From a checkpoint of a small masked image model: encoder width 320.
Rows from block 10 of the encoder, named by matrix and row number. Rows with one number belong to one neuron. Each number is 50 + 15 x the weight over its row's rms, rounded and kept within 0 to 99. All counts start at 0. After the name is the row's rms in percent of the matrix's.
# fc1: MLP up (encoder.blocks.10.mlp.fc1.weight, 1280x320), inputs 0-159
# fc2: MLP down (encoder.blocks.10.mlp.fc2.weight, 320x1280, transposed), outputs 0-159
fc1.354 065:40 77 47 40 44 12 44 33 35 62 33 48 12 30 56 63 68 41 36 09 30 60 78 55 63 60 28 51 50 73 47 56 28 37 40 49 36 60 42 89 41 73 68 38 60 65 45 29 33 31 53 49 46 40 61 41 71 42 58 84 67 47 69 43 69 55 86 44 56 32 69 67 66 38 57 32 39 61 49 66 64 53 43 33 52 67 26 54 42 58 35 45 38 56 66 41 35 76 37 53 45 56 62 53 61 65 65 20 60 57 59 44 49 59 61 50 56 33 49 19 46 55 51 36 31 53 35 77 52 58 33 53 45 35 65 53 78 64 50 61 73 80 66 21 70 51 74 39 58 37 48 34 40 30 68 51 32 45 69 61
fc2.354 049:51 32 77 49 59 52 68 33 52 41 61 36 68 31 49 48 50 80 59 75 57 40 22 49 51 31 69 36 57 33 59 43 61 61 39 23 33 57 67 33 47 41 26 63 55 49 56 49 36 51 45 62 49 33 51 49 59 56 56 31 43 72 65 65 39 50 22 59 56 48 51 38 49 43 53 61 46 54 42 76 21 30 39 85 28 44 44 81 47 31 44 45 50 61 29 10 68 52 74 46 52 67 47 56 62 21 38 81 47 24 43 42 55 43 59 45 34 50 64 69 53 50 65 78 55 45 74 12 59 32 50 36 29 36 72 60 55 59 43 32 36 22 56 72 44 33 21 49 21 06 80 54 43 37 49 52 46 40 57 52
fc1.355 103:36 46 27 41 35 54 36 24 66 69 75 42 32 51 42 74 52 43 50 71 55 55 51 30 64 38 42 33 43 50 34 62 49 26 60 54 59 40 48 38 41 57 51 22 18 66 30 50 25 62 42 69 53 52 46 32 35 52 58 47 48 55 73 19 66 41 55 62 34 31 56 36 48 46 47 49 54 56 47 50 39 29 40 73 56 46 31 38 45 22 47 42 66 69 36 64 74 53 45 90 76 42 52 36 38 46 41 52 38 29 70 56 36 36 42 34 55 65 39 83 41 37 37 44 84 53 64 37 50 39 65 57 37 78 38 58 28 69 54 67 64 47 44 51 66 56 47 68 48 44 58 02 67 49 82 34 41 87 37 47
fc2.355 101:53 48 84 55 63 38 71 66 22 52 45 55 66 31 47 28 49 68 45 26 51 42 47 79 40 63 70 44 49 48 68 41 54 57 31 39 49 67 50 50 43 54 51 76 54 25 76 60 58 38 59 40 58 25 54 68 62 39 48 56 38 32 33 68 60 54 51 44 57 73 64 64 58 64 49 49 37 44 42 58 88 60 51 22 57 47 79 67 63 54 63 69 29 42 54 34 13 57 53 21 30 73 54 61 57 61 45 50 61 72 33 47 42 61 65 62 48 45 75 26 49 62 64 51 28 40 44 65 54 53 50 35 38 43 58 63 76 51 48 37 42 44 46 53 16 39 64 25 68 33 40 78 38 40 52 87 54 29 49 36
fc1.356 103:55 59 99 52 53 53 70 61 69 55 53 28 46 48 33 44 73 49 28 32 32 33 24 68 61 20 34 65 53 32 42 65 28 61 34 58 15 59 48 33 41 50 49 49 30 65 41 81 67 68 48 46 50 64 45 62 31 68 50 37 48 54 65 52 55 43 64 12 35 53 28 52 60 53 49 64 64 63 52 40 38 64 58 34 37 46 64 61 68 60 65 64 55 83 60 65 32 47 35 51 67 50 41 47 53 34 31 43 29 41 57 17 74 36 59 69 65 82 62 42 38 64 60 66 51 34 35 48 93 53 64 36 36 41 51 58 60 41 56 59 41 53 54 73 41 26 62 49 65 40 41 68 59 48 51 73 78 60 41 45
fc2.356 091:31 50 11 45 64 43 34 37 48 44 40 65 50 55 55 59 19 35 80 85 43 62 79 41 30 78 69 22 42 62 47 47 77 45 43 59 91 58 56 57 76 50 41 47 66 31 62 44 44 40 60 63 59 30 69 46 66 27 42 33 31 61 45 41 65 60 26 80 63 48 61 57 40 41 44 40 29 33 49 44 80 40 30 53 68 53 33 34 31 27 37 52 16 27 55 46 49 76 46 53 29 69 44 47 48 54 57 36 72 56 29 74 50 23 42 37 28 23 60 57 61 20 43 47 41 67 42 69 24 63 42 73 69 56 43 36 51 56 59 43 44 26 55 19 61 55 34 44 26 66 46 39 37 49 45 46 29 31 78 58
fc1.357 104:55 34 63 24 39 09 44 48 57 60 35 24 25 54 40 47 60 53 43 41 37 51 46 57 70 78 33 37 61 52 49 39 58 68 54 62 55 67 62 51 70 55 27 63 45 78 67 53 43 65 51 33 11 65 58 54 69 63 55 59 60 41 55 58 35 59 69 29 43 34 62 35 39 51 55 47 61 47 44 55 43 29 66 42 80 47 41 69 74 70 48 42 28 49 51 32 43 33 32 63 34 50 66 64 66 53 21 41 19 18 52 57 45 54 41 46 36 60 65 49 40 51 38 68 38 47 38 50 58 17 63 59 54 51 52 78 55 44 45 63 55 72 44 60 46 49 57 77 59 31 42 59 55 45 73 66 48 64 53 63
fc2.357 096:19 40 27 57 63 62 47 56 34 66 52 67 52 53 62 55 45 67 45 52 47 57 44 55 51 18 78 40 35 49 63 56 61 23 50 36 58 45 50 52 28 41 52 73 51 27 38 49 67 27 28 81 73 27 41 50 38 32 39 33 61 53 56 42 42 45 31 50 54 54 57 74 56 53 31 65 29 56 49 48 56 51 35 44 33 71 68 67 37 34 48 59 48 51 61 41 25 56 77 21 62 64 52 63 23 26 78 49 58 56 46 36 68 69 61 40 69 26 56 52 53 42 47 38 50 32 54 41 63 64 49 59 46 56 46 27 53 46 55 41 35 45 38 19 51 52 22 25 47 61 43 42 37 47 23 61 46 32 44 36
fc1.358 120:68 46 56 68 58 54 68 27 49 48 34 68 60 34 60 34 54 58 71 47 52 44 69 54 54 26 59 61 37 51 56 55 60 51 47 51 44 62 72 66 30 05 62 46 50 30 60 52 33 44 34 51 70 50 38 46 46 37 47 33 59 41 69 52 63 99 61 40 59 65 67 29 38 78 64 35 38 38 38 27 59 47 60 50 68 40 75 57 28 41 41 72 22 26 55 38 53 53 53 04 39 46 29 46 46 72 47 53 76 56 48 73 49 55 69 65 57 61 73 53 61 63 53 43 36 68 47 71 37 69 55 47 45 25 60 41 47 62 58 30 29 63 69 49 55 50 53 18 70 50 72 51 42 32 39 75 53 50 46 51
fc2.358 123:16 53 56 16 52 36 36 68 35 37 77 44 51 67 43 59 59 51 36 55 46 49 25 48 59 66 44 48 53 48 35 38 34 61 54 55 51 39 19 50 79 84 26 53 47 52 38 44 72 51 72 37 40 47 56 56 60 52 37 64 35 64 35 63 17 00 29 79 44 38 37 60 59 20 31 56 55 50 52 70 60 56 44 53 47 57 17 49 83 55 47 21 72 76 46 50 68 48 54 90 70 64 68 45 50 44 61 39 12 44 58 20 42 42 30 36 62 47 44 53 45 55 54 54 64 23 55 25 59 21 33 63 54 69 31 56 43 39 47 63 68 30 52 58 50 51 40 59 21 58 33 60 56 73 65 25 52 48 39 56
fc1.359 072:53 67 56 49 32 76 40 32 35 34 47 58 46 61 36 58 58 34 54 68 89 46 81 57 56 55 43 74 34 69 48 54 52 22 38 44 46 27 48 32 24 56 35 46 36 51 30 52 33 59 38 53 68 35 71 54 53 49 55 33 52 51 27 41 22 52 50 45 59 37 31 50 70 54 59 58 56 51 40 41 58 32 61 59 40 29 43 33 74 42 68 35 33 64 23 63 22 45 89 46 47 72 73 68 55 70 50 53 53 55 64 53 25 55 44 48 36 67 43 55 64 34 00 61 28 63 42 40 53 35 54 42 35 55 56 50 35 58 54 66 60 64 36 50 63 52 51 34 46 70 78 55 47 62 25 52 34 57 69 38
fc2.359 057:62 42 48 46 54 29 40 64 79 51 46 33 42 49 64 52 33 58 45 35 31 36 45 39 49 36 47 37 56 46 54 51 44 64 51 80 67 51 60 74 61 24 44 42 40 44 55 34 75 45 66 53 58 45 26 49 67 53 44 62 57 30 77 51 82 59 46 54 22 61 46 48 23 34 43 49 43 28 56 71 48 78 44 51 50 70 55 65 39 60 28 59 62 24 82 49 67 65 34 55 43 43 38 25 59 52 66 28 46 40 40 39 82 51 55 22 57 42 52 48 41 75 81 43 72 34 56 48 40 61 21 57 49 47 55 33 60 29 31 41 42 55 69 50 56 59 43 46 52 49 21 57 53 70 47 42 61 35 23 63
fc1.360 079:77 56 55 70 75 34 74 48 48 54 60 54 61 53 41 38 53 50 30 40 46 49 58 32 38 92 84 45 42 55 78 47 36 44 44 48 23 57 51 33 40 26 46 66 52 60 40 59 71 35 56 29 49 56 59 38 12 48 68 31 73 46 50 65 40 34 40 53 49 59 40 52 60 64 52 46 56 56 55 59 21 36 91 45 23 51 36 57 29 52 23 40 51 60 75 44 26 41 42 61 36 57 40 66 36 70 45 37 56 36 31 25 37 32 41 40 42 37 56 79 49 65 56 65 50 32 56 54 42 55 42 43 51 58 71 62 63 47 17 49 27 32 48 38 64 67 71 46 40 44 30 21 46 52 36 42 53 85 65 68
fc2.360 056:37 33 37 28 32 47 50 69 57 36 40 39 46 68 45 59 38 40 56 60 44 40 47 63 54 21 40 58 57 36 22 27 55 72 55 45 78 28 59 74 44 65 55 58 30 39 57 48 42 72 40 47 40 65 59 68 75 82 44 66 20 36 59 34 54 79 58 32 46 42 55 54 49 57 53 55 57 69 50 42 85 59 18 62 52 48 57 36 78 52 88 68 70 23 39 55 73 33 71 23 57 58 54 39 67 42 46 61 41 62 66 60 39 59 34 37 68 39 41 43 32 34 47 39 52 48 52 47 42 44 65 50 51 53 36 26 51 58 48 48 71 43 64 45 27 44 26 65 59 66 66 73 41 55 78 70 56 15 48 26
fc1.361 083:33 51 71 38 37 62 65 40 48 56 42 66 70 59 26 50 57 70 38 42 68 35 46 66 35 49 56 32 19 28 24 65 53 28 57 60 55 45 57 49 44 29 64 58 39 67 33 40 47 69 45 85 72 36 36 44 56 68 63 48 65 55 61 31 28 59 43 44 63 67 55 48 55 65 44 40 46 36 72 53 68 46 53 49 66 27 58 79 50 44 54 46 57 99 51 37 66 30 26 62 26 42 26 31 36 42 60 85 64 43 46 46 54 35 37 60 31 56 35 68 65 29 61 53 73 39 41 45 58 48 46 63 39 55 54 39 62 68 40 48 59 36 67 79 41 27 55 37 58 69 53 47 27 27 35 59 65 58 49 61
fc2.361 064:51 59 60 50 68 23 45 63 54 43 53 20 26 28 66 46 37 52 39 37 45 73 41 25 79 60 47 71 65 47 75 24 42 51 22 35 43 48 50 40 44 72 28 35 69 42 60 42 52 33 59 45 42 62 68 55 48 23 29 54 53 55 44 36 68 59 55 54 59 46 55 53 52 26 55 89 40 48 25 42 28 48 22 57 45 80 49 24 34 44 53 57 47 35 63 74 52 65 71 54 76 58 86 66 73 56 40 20 31 57 44 26 30 45 61 69 80 41 64 56 18 59 33 55 44 72 67 62 36 49 62 30 49 49 44 67 65 55 51 47 47 53 39 29 35 59 64 60 53 23 52 55 44 60 44 64 19 55 60 28
fc1.362 084:29 63 53 67 20 64 49 51 28 41 57 41 42 42 49 53 54 62 23 25 72 43 48 51 51 84 32 38 41 47 46 54 43 52 53 39 49 74 43 22 36 80 25 56 48 59 81 36 45 39 47 56 20 67 54 33 61 89 64 52 20 41 43 26 46 64 49 52 67 60 67 57 35 50 57 49 59 25 64 80 64 41 47 62 15 57 55 48 77 65 65 35 47 37 34 29 44 38 62 33 66 27 60 44 48 42 49 29 71 64 65 45 42 75 47 75 25 44 54 48 23 36 33 70 49 42 56 44 59 63 48 50 42 39 52 53 67 23 63 53 29 72 45 39 40 41 66 59 33 54 34 68 69 50 59 43 68 62 30 66
fc2.362 053:62 66 52 45 63 40 44 52 37 33 67 46 62 46 82 65 30 50 59 59 26 57 77 60 37 34 48 61 42 60 46 44 61 33 59 50 57 53 54 48 75 48 47 64 52 39 24 72 46 44 46 77 51 44 90 56 64 32 55 63 44 56 59 41 74 90 50 74 57 41 61 43 48 26 45 51 55 58 38 53 49 60 52 38 43 48 34 69 39 49 59 62 52 53 47 59 50 75 53 49 50 48 42 50 46 47 68 50 74 46 36 48 44 26 48 36 60 49 78 33 61 49 58 55 47 67 49 43 36 36 20 80 71 40 60 44 34 62 43 44 36 49 43 27 72 44 55 04 28 39 36 67 36 33 51 44 74 64 73 38
fc1.363 092:57 53 60 54 41 43 48 61 54 77 45 11 37 47 55 45 49 55 51 51 63 49 48 76 50 35 65 36 41 07 44 17 22 49 44 56 28 38 52 27 75 60 44 87 65 59 63 62 51 31 71 40 61 31 59 46 52 35 42 54 60 76 55 44 46 47 25 33 54 41 67 46 58 71 44 73 35 67 50 61 46 62 53 53 43 63 46 28 43 42 44 65 57 58 30 72 55 61 62 46 55 44 66 52 53 67 43 38 51 51 34 61 66 72 47 50 50 59 12 55 43 66 51 66 29 45 40 37 60 43 37 59 32 52 60 52 44 39 60 51 44 42 50 56 56 62 50 22 53 37 95 59 40 57 44 55 56 38 64 81
fc2.363 073:68 61 40 42 65 58 41 10 55 61 50 43 37 36 68 65 27 36 51 51 65 25 41 65 65 56 46 61 50 80 37 61 76 23 54 34 61 73 52 78 48 44 43 40 37 54 33 64 44 90 48 63 60 80 42 50 43 54 74 67 61 14 36 65 60 47 62 51 25 46 34 60 61 49 61 33 24 70 57 20 60 81 47 41 71 49 57 83 55 52 33 40 51 55 32 51 53 31 41 66 33 63 58 60 38 63 71 37 57 95 44 39 42 36 49 59 69 42 44 61 72 30 46 27 52 62 48 59 53 51 43 81 67 48 32 27 67 27 37 59 50 58 23 53 46 46 53 39 34 68 45 53 55 35 57 40 36 81 60 46
fc1.364 078:57 43 41 50 50 50 27 64 36 75 49 30 35 49 38 45 72 48 49 39 58 87 10 63 59 67 57 25 58 43 81 18 48 50 67 36 45 59 60 56 64 36 54 68 72 52 60 60 46 71 39 60 31 62 53 38 48 42 71 48 55 17 39 62 79 73 48 53 27 69 76 84 30 42 22 78 55 24 47 25 76 43 49 49 51 56 43 35 51 48 65 49 37 62 76 42 40 45 39 48 42 42 63 30 74 63 42 45 57 60 79 57 45 27 37 47 51 53 49 41 38 68 21 52 34 28 26 56 52 64 49 42 48 61 47 54 63 47 57 35 54 23 41 48 68 37 63 69 66 15 62 41 69 54 30 35 37 45 34 71
fc2.364 060:36 49 56 47 40 69 37 37 64 24 38 50 70 65 57 64 34 50 51 55 38 11 69 55 65 27 58 60 37 50 33 71 50 63 39 72 54 54 43 50 20 51 65 43 13 44 51 49 46 10 55 54 56 22 77 43 66 57 49 50 49 76 66 55 12 57 52 29 56 33 42 49 43 55 73 53 38 71 70 83 48 22 51 17 39 61 28 66 70 54 40 53 70 36 39 40 57 61 59 25 35 66 56 41 09 13 59 50 31 33 41 42 62 65 57 44 63 29 46 74 51 44 54 37 56 54 67 49 43 34 69 59 45 44 56 28 41 41 44 60 48 50 48 43 39 77 40 51 48 59 11 47 23 30 50 62 57 42 60 40
fc1.365 070:72 50 77 43 50 47 10 53 46 62 24 46 28 55 52 44 44 60 62 55 39 40 49 81 57 34 66 26 35 70 33 47 33 31 21 45 69 35 47 55 49 66 38 59 64 50 67 42 54 47 53 34 37 44 66 39 78 42 33 52 36 77 38 32 55 44 86 37 67 52 66 77 29 78 64 68 54 27 47 40 23 61 39 82 50 42 59 38 54 62 35 52 71 65 22 51 28 54 57 76 26 43 62 57 43 55 31 29 42 68 45 35 51 47 46 67 39 37 39 51 65 63 61 55 63 51 49 39 54 67 79 53 49 48 50 32 39 55 29 52 38 36 74 45 48 36 39 37 34 26 69 50 47 49 34 57 39 44 44 51
fc2.365 043:57 74 69 62 46 47 58 68 71 69 73 79 65 70 24 76 65 65 29 66 72 63 46 31 36 68 42 74 69 65 36 56 32 50 67 66 49 67 41 58 49 29 45 47 59 14 55 44 50 58 54 67 64 75 52 42 40 51 44 59 80 28 62 60 41 42 45 53 42 63 59 45 51 43 34 71 54 41 73 53 48 73 70 48 28 44 27 56 28 61 56 42 20 34 34 48 54 33 66 56 41 80 45 44 37 32 51 52 63 58 67 52 56 40 72 34 24 74 42 14 74 46 80 46 38 71 51 72 36 55 35 21 35 50 59 40 58 33 48 63 92 64 42 40 45 66 79 45 63 56 56 44 60 38 78 38 70 46 19 43
fc1.366 139:50 80 50 53 58 53 62 65 46 34 51 61 60 62 52 59 45 34 44 45 47 41 43 38 39 42 49 68 60 46 43 20 63 17 47 61 82 52 23 31 60 50 63 34 47 51 53 49 46 45 36 68 47 33 31 67 70 36 38 66 47 51 26 40 68 35 67 52 74 67 44 55 57 49 42 42 52 58 60 48 47 49 59 51 50 47 50 68 28 24 43 76 59 44 79 67 37 41 67 32 57 20 42 32 37 58 68 49 57 60 28 63 59 54 65 72 61 55 72 31 61 44 40 59 50 45 40 73 65 49 43 52 47 34 44 23 98 43 85 49 17 62 41 31 52 52 59 32 29 43 22 78 56 50 43 83 51 32 44 39
fc2.366 156:54 46 43 64 43 49 38 31 54 43 47 37 41 55 57 33 49 44 77 53 45 71 74 52 59 59 30 42 39 72 43 70 39 93 38 60 24 37 57 68 64 32 49 47 52 57 61 46 60 36 57 33 54 81 51 32 40 63 66 42 70 47 77 47 50 62 40 62 42 30 52 51 42 42 51 56 62 34 43 52 52 41 62 69 49 50 36 34 61 66 60 23 62 66 15 48 85 66 40 71 29 68 59 54 71 30 40 54 40 36 63 54 42 38 34 54 37 56 43 68 36 56 58 46 42 57 70 15 19 59 53 55 62 53 61 46 11 52 31 51 75 35 57 69 65 59 39 59 70 58 63 28 39 44 48 20 53 63 57 55
fc1.367 105:58 31 57 45 42 65 21 46 52 31 56 24 33 45 28 52 46 55 50 38 70 70 46 38 60 57 50 47 42 32 47 52 47 37 64 55 35 34 56 52 75 49 64 37 43 46 45 54 70 45 50 55 40 49 33 53 35 51 63 63 45 65 63 47 67 51 44 33 36 80 51 25 24 59 62 68 71 64 44 63 54 47 31 65 47 56 74 70 44 43 58 63 32 34 36 75 37 43 58 36 55 45 60 58 72 32 24 67 39 58 69 71 52 51 76 48 67 28 41 66 47 45 62 31 50 76 62 48 70 29 54 36 29 57 47 50 49 41 45 55 37 27 73 51 27 25 40 60 44 24 43 33 62 08 66 38 41 54 55 17
fc2.367 089:61 57 29 56 50 68 57 53 62 52 28 99 61 56 68 59 56 32 75 67 23 36 59 59 25 48 35 37 55 46 67 49 67 52 47 38 39 50 19 26 63 62 56 28 42 48 62 40 44 61 52 50 39 70 68 51 45 38 51 44 46 42 29 55 48 47 50 50 58 37 23 70 86 66 50 38 49 52 42 38 38 53 67 45 47 55 46 35 35 37 49 41 47 58 48 30 47 60 44 78 16 51 39 43 46 60 60 40 68 31 34 38 42 21 39 65 23 59 64 61 61 42 27 43 47 29 48 90 54 65 46 65 82 47 40 32 41 57 71 35 69 67 50 35 64 64 55 46 52 68 55 70 48 63 23 44 26 45 70 67
fc1.368 069:74 38 70 48 45 63 73 77 47 32 66 57 26 68 56 26 74 55 59 32 61 31 56 47 43 65 36 39 31 98 62 48 38 12 78 51 29 65 31 47 42 58 39 45 47 46 45 66 49 58 34 44 39 45 72 33 52 55 72 42 32 59 33 35 48 52 41 57 47 40 44 47 54 57 75 06 41 35 37 55 65 43 47 30 55 85 61 39 43 40 39 62 64 53 51 46 55 53 50 49 42 44 64 61 51 41 54 34 39 64 41 44 48 35 37 39 31 31 44 44 49 34 50 70 36 44 49 31 49 51 49 47 49 60 46 83 76 51 35 43 63 75 48 28 62 66 32 48 58 42 22 58 60 89 45 65 52 44 57 50
fc2.368 041:47 62 56 43 34 54 26 40 41 51 61 56 48 32 74 22 41 40 69 41 60 59 54 61 35 23 53 48 38 38 78 54 62 96 34 67 37 48 52 67 59 46 55 57 74 40 39 60 45 31 33 70 37 41 51 37 39 45 57 77 58 68 49 53 53 36 18 70 33 73 38 26 57 69 39 53 67 25 66 41 71 55 58 33 48 74 39 56 62 29 46 64 50 62 24 60 44 64 71 53 39 70 41 70 57 71 51 41 35 53 45 56 50 51 54 56 57 77 60 40 74 55 44 52 52 70 66 70 22 60 34 58 42 17 59 45 61 55 38 48 50 70 57 75 72 53 45 36 70 68 59 54 14 44 42 36 63 43 63 45
fc1.369 137:39 44 40 18 79 58 60 56 74 37 33 75 45 70 50 39 49 46 58 65 58 49 67 71 38 57 17 40 45 58 60 58 40 52 48 48 49 43 42 65 25 50 22 69 43 31 41 62 60 38 52 32 82 50 49 55 59 47 45 33 65 36 61 66 79 40 53 30 80 55 67 44 32 35 49 35 62 51 63 65 51 48 45 47 42 45 64 41 46 43 52 66 50 31 51 34 44 66 40 22 51 52 72 32 43 51 48 25 66 47 39 48 59 71 90 26 34 28 40 51 53 74 43 56 57 51 48 72 62 84 61 63 70 62 32 53 44 34 62 24 30 59 49 60 37 56 53 49 50 60 79 69 60 36 39 33 52 62 59 27
fc2.369 150:46 70 63 72 26 42 38 30 41 61 68 47 77 26 61 54 47 49 48 37 51 35 24 39 41 46 74 48 52 50 23 64 45 50 56 54 47 44 54 32 77 52 61 32 59 62 61 39 38 54 40 64 24 61 48 54 51 48 56 58 43 49 35 33 05 30 54 82 28 39 31 51 76 50 44 50 48 35 32 33 44 45 63 47 76 53 25 71 44 68 51 38 58 63 55 52 53 35 47 76 35 49 29 75 48 49 57 79 41 55 50 59 40 33 17 88 63 78 61 41 50 36 43 48 45 49 45 39 58 38 35 30 41 20 68 40 47 53 35 73 60 46 68 36 58 49 56 54 25 45 30 39 45 46 63 49 50 30 40 58
fc1.370 126:39 47 64 71 57 50 41 54 34 65 60 48 83 47 48 52 40 36 59 87 57 47 74 84 62 41 50 16 15 55 84 65 47 41 14 42 24 22 79 30 36 30 50 43 22 25 25 54 38 62 17 62 54 61 49 43 61 32 51 62 41 42 42 51 45 39 75 67 74 48 59 22 31 54 66 31 35 26 74 53 49 41 76 47 71 54 53 48 53 65 72 55 68 27 15 59 43 45 44 50 65 47 54 47 64 42 25 54 33 56 80 40 36 55 76 55 45 54 46 50 56 45 41 16 48 68 69 46 34 54 56 45 38 73 63 62 69 45 39 46 58 49 74 48 45 38 44 48 46 80 38 30 41 57 52 32 48 35 59 38
fc2.370 143:53 54 29 43 46 47 51 32 55 43 42 60 30 47 61 58 67 44 50 23 34 36 44 10 37 60 58 63 78 48 22 42 56 62 76 69 89 61 07 79 71 44 70 51 87 58 57 49 67 56 81 35 30 53 55 67 37 60 24 53 66 46 57 64 27 37 16 53 21 48 38 57 58 34 39 73 63 56 39 57 29 58 33 59 43 48 50 46 43 26 35 44 31 78 81 64 74 53 67 59 43 72 25 32 39 47 78 63 64 43 26 59 46 49 31 52 64 52 54 57 46 60 55 87 59 34 32 43 63 55 42 66 70 37 37 44 13 52 58 58 23 37 30 70 57 63 57 52 54 41 63 78 70 48 46 69 50 53 35 65
fc1.371 165:69 51 56 37 57 61 39 40 40 54 33 74 61 70 83 65 27 26 33 65 36 37 38 46 40 32 25 53 62 62 53 48 54 46 49 55 77 45 45 30 32 43 73 26 12 33 24 59 48 41 49 51 41 61 29 37 43 60 64 25 64 45 51 40 50 37 41 57 66 46 49 20 33 45 49 53 67 70 72 72 54 27 41 45 47 49 72 60 46 43 79 55 53 34 70 62 48 62 67 52 69 73 30 36 52 47 53 64 89 63 62 46 25 35 64 56 43 63 43 74 38 45 48 54 38 67 63 45 56 58 28 43 34 86 71 26 24 63 11 56 68 47 73 51 66 31 45 51 30 66 48 56 59 37 52 82 33 56 85 77
fc2.371 189:56 68 35 61 50 41 54 41 60 23 49 60 56 37 16 28 60 69 66 45 43 67 70 57 53 54 48 49 25 54 31 46 36 86 58 67 39 47 55 55 92 37 45 46 82 66 64 72 51 51 46 45 54 63 67 58 55 46 61 70 48 52 22 48 39 53 44 53 52 68 57 63 71 46 63 31 63 27 29 30 67 75 54 69 56 55 33 41 58 53 29 41 54 66 62 34 66 43 54 45 38 29 72 62 64 55 51 44 33 59 45 44 61 53 47 68 65 61 61 19 66 39 47 34 44 46 58 63 49 71 72 65 84 00 47 35 76 36 78 54 20 54 38 60 51 65 45 51 66 49 50 76 39 65 45 28 70 26 02 32
fc1.372 072:54 44 50 59 63 63 63 67 45 62 70 63 57 56 61 51 64 67 55 43 74 69 53 49 55 44 47 33 51 45 75 58 35 61 78 28 62 57 67 73 24 69 56 26 46 26 68 46 39 72 35 79 71 46 67 38 36 47 33 26 37 59 64 24 88 48 34 39 65 27 45 45 29 40 56 26 48 63 36 13 53 59 43 46 45 54 64 40 73 56 88 48 19 35 69 40 51 44 79 56 52 60 59 69 45 46 58 67 40 27 57 40 28 72 60 47 30 31 52 36 48 68 58 48 48 16 38 70 72 53 57 60 19 42 41 44 70 47 53 33 33 29 53 52 42 40 55 60 54 31 57 49 64 30 10 38 63 27 30 65
fc2.372 057:68 45 39 81 33 59 70 59 53 63 71 36 40 68 48 43 51 61 49 38 69 64 57 53 40 66 41 52 36 41 58 57 31 51 76 36 43 61 64 67 65 68 49 07 71 53 73 37 09 70 41 60 52 48 69 35 26 45 38 25 41 65 51 36 71 58 32 39 58 28 61 48 69 58 60 48 64 41 66 14 75 58 69 43 57 44 59 57 54 39 86 41 34 74 42 61 53 41 46 62 43 41 38 58 45 33 67 38 27 19 55 56 44 77 53 64 61 51 44 41 51 65 48 57 29 45 16 61 77 34 64 68 20 35 34 31 61 60 49 28 46 36 27 58 47 66 41 67 53 41 58 63 49 50 09 67 69 32 24 58
fc1.373 149:47 66 51 55 76 75 60 26 50 21 35 75 99 56 54 56 28 56 40 45 25 53 53 25 54 35 36 52 47 76 43 48 63 48 50 60 79 26 42 38 57 36 67 51 56 41 47 72 29 54 42 44 45 49 25 71 58 72 45 43 50 51 45 64 32 30 18 56 51 65 50 40 46 35 46 40 47 69 35 61 30 30 52 31 23 34 57 59 32 59 66 58 33 40 70 57 43 39 63 12 42 67 48 37 63 40 47 87 60 63 38 48 25 50 29 47 49 66 62 38 64 50 54 25 58 56 67 60 32 78 49 36 62 47 40 58 79 70 37 50 67 46 47 28 30 47 41 44 29 69 63 45 42 45 59 30 49 55 39 61
fc2.373 234:63 72 43 58 37 37 34 52 55 37 41 35 47 54 44 34 58 35 82 45 48 45 65 55 35 68 27 55 44 52 43 56 33 79 48 64 33 44 45 38 73 49 59 26 50 61 36 43 53 52 65 39 37 77 54 28 30 24 56 63 53 37 34 43 72 47 65 57 46 21 34 33 66 29 68 48 72 17 68 18 70 64 65 70 83 44 41 43 53 47 50 27 71 50 41 62 70 63 42 88 49 26 45 54 53 55 71 13 45 53 52 55 62 28 58 66 62 69 40 55 52 50 28 66 32 70 43 39 49 53 45 62 65 49 48 10 28 25 64 49 28 57 51 61 74 69 64 50 60 56 29 74 57 40 36 45 49 42 55 48
fc1.374 070:38 54 42 49 61 40 62 56 54 43 55 54 48 60 53 35 71 47 45 81 35 72 37 54 65 55 45 42 56 80 41 41 45 26 75 54 53 60 69 61 29 65 57 50 61 24 72 54 34 25 64 59 36 37 12 44 64 51 50 33 49 40 76 55 62 44 48 70 68 40 58 45 66 68 54 53 73 45 75 49 56 71 65 50 37 43 73 38 28 43 57 55 24 52 56 35 42 67 55 77 51 38 51 48 51 52 21 92 45 41 28 45 49 63 56 24 63 22 62 30 37 48 52 40 41 11 59 51 69 49 53 14 46 47 47 36 50 20 26 59 40 77 40 68 71 44 34 56 58 27 34 44 24 61 19 53 76 52 46 40
fc2.374 051:48 50 49 57 43 52 52 64 66 39 59 31 57 52 54 20 71 47 43 84 48 29 47 48 67 72 28 37 46 69 52 53 25 44 65 64 43 45 61 53 23 55 48 37 50 45 81 45 38 37 67 38 31 37 32 46 37 63 63 64 60 60 41 50 76 45 78 56 37 35 64 36 82 64 44 54 69 15 67 36 71 84 70 66 65 55 67 45 73 63 51 59 42 81 54 60 51 81 49 66 56 34 47 35 29 43 50 70 39 58 54 38 44 40 30 54 76 54 43 38 41 65 44 51 43 25 37 32 72 51 52 56 73 63 30 29 59 24 59 43 40 63 58 67 63 66 44 60 80 59 26 48 55 66 20 47 47 70 38 58
fc1.375 143:44 62 64 53 24 42 53 30 59 48 50 63 39 54 55 60 24 35 57 58 64 38 45 42 43 59 26 34 43 37 58 56 39 68 48 42 69 48 50 65 60 50 53 43 47 30 28 70 59 57 46 32 23 65 28 63 46 52 43 11 54 40 62 49 38 67 37 63 47 45 59 68 41 38 58 28 50 70 57 62 60 30 41 55 38 62 38 76 38 53 66 77 68 41 61 44 43 63 55 48 68 67 55 57 38 30 39 57 67 68 56 53 29 50 39 44 63 40 49 61 52 60 48 17 58 78 82 63 41 69 52 41 38 24 40 48 84 33 31 38 48 45 63 49 41 50 39 49 46 46 44 38 51 38 44 48 50 44 46 35
fc2.375 175:70 67 36 48 57 61 39 47 58 28 42 53 78 43 35 33 69 41 64 41 33 49 68 36 66 46 37 67 40 64 28 52 62 59 49 71 49 39 40 29 77 43 53 32 46 63 55 31 40 39 39 53 62 63 49 34 45 40 43 79 56 52 39 34 51 27 66 40 55 34 24 17 61 33 52 61 59 12 44 46 42 58 63 61 63 37 56 36 39 58 37 10 51 55 50 69 68 60 42 49 27 38 27 30 67 62 65 41 52 41 46 49 64 37 51 79 38 84 54 28 37 35 57 76 54 44 25 43 42 59 48 55 69 64 53 40 07 38 79 67 48 47 44 58 75 55 72 53 52 68 48 66 46 43 45 42 57 37 42 58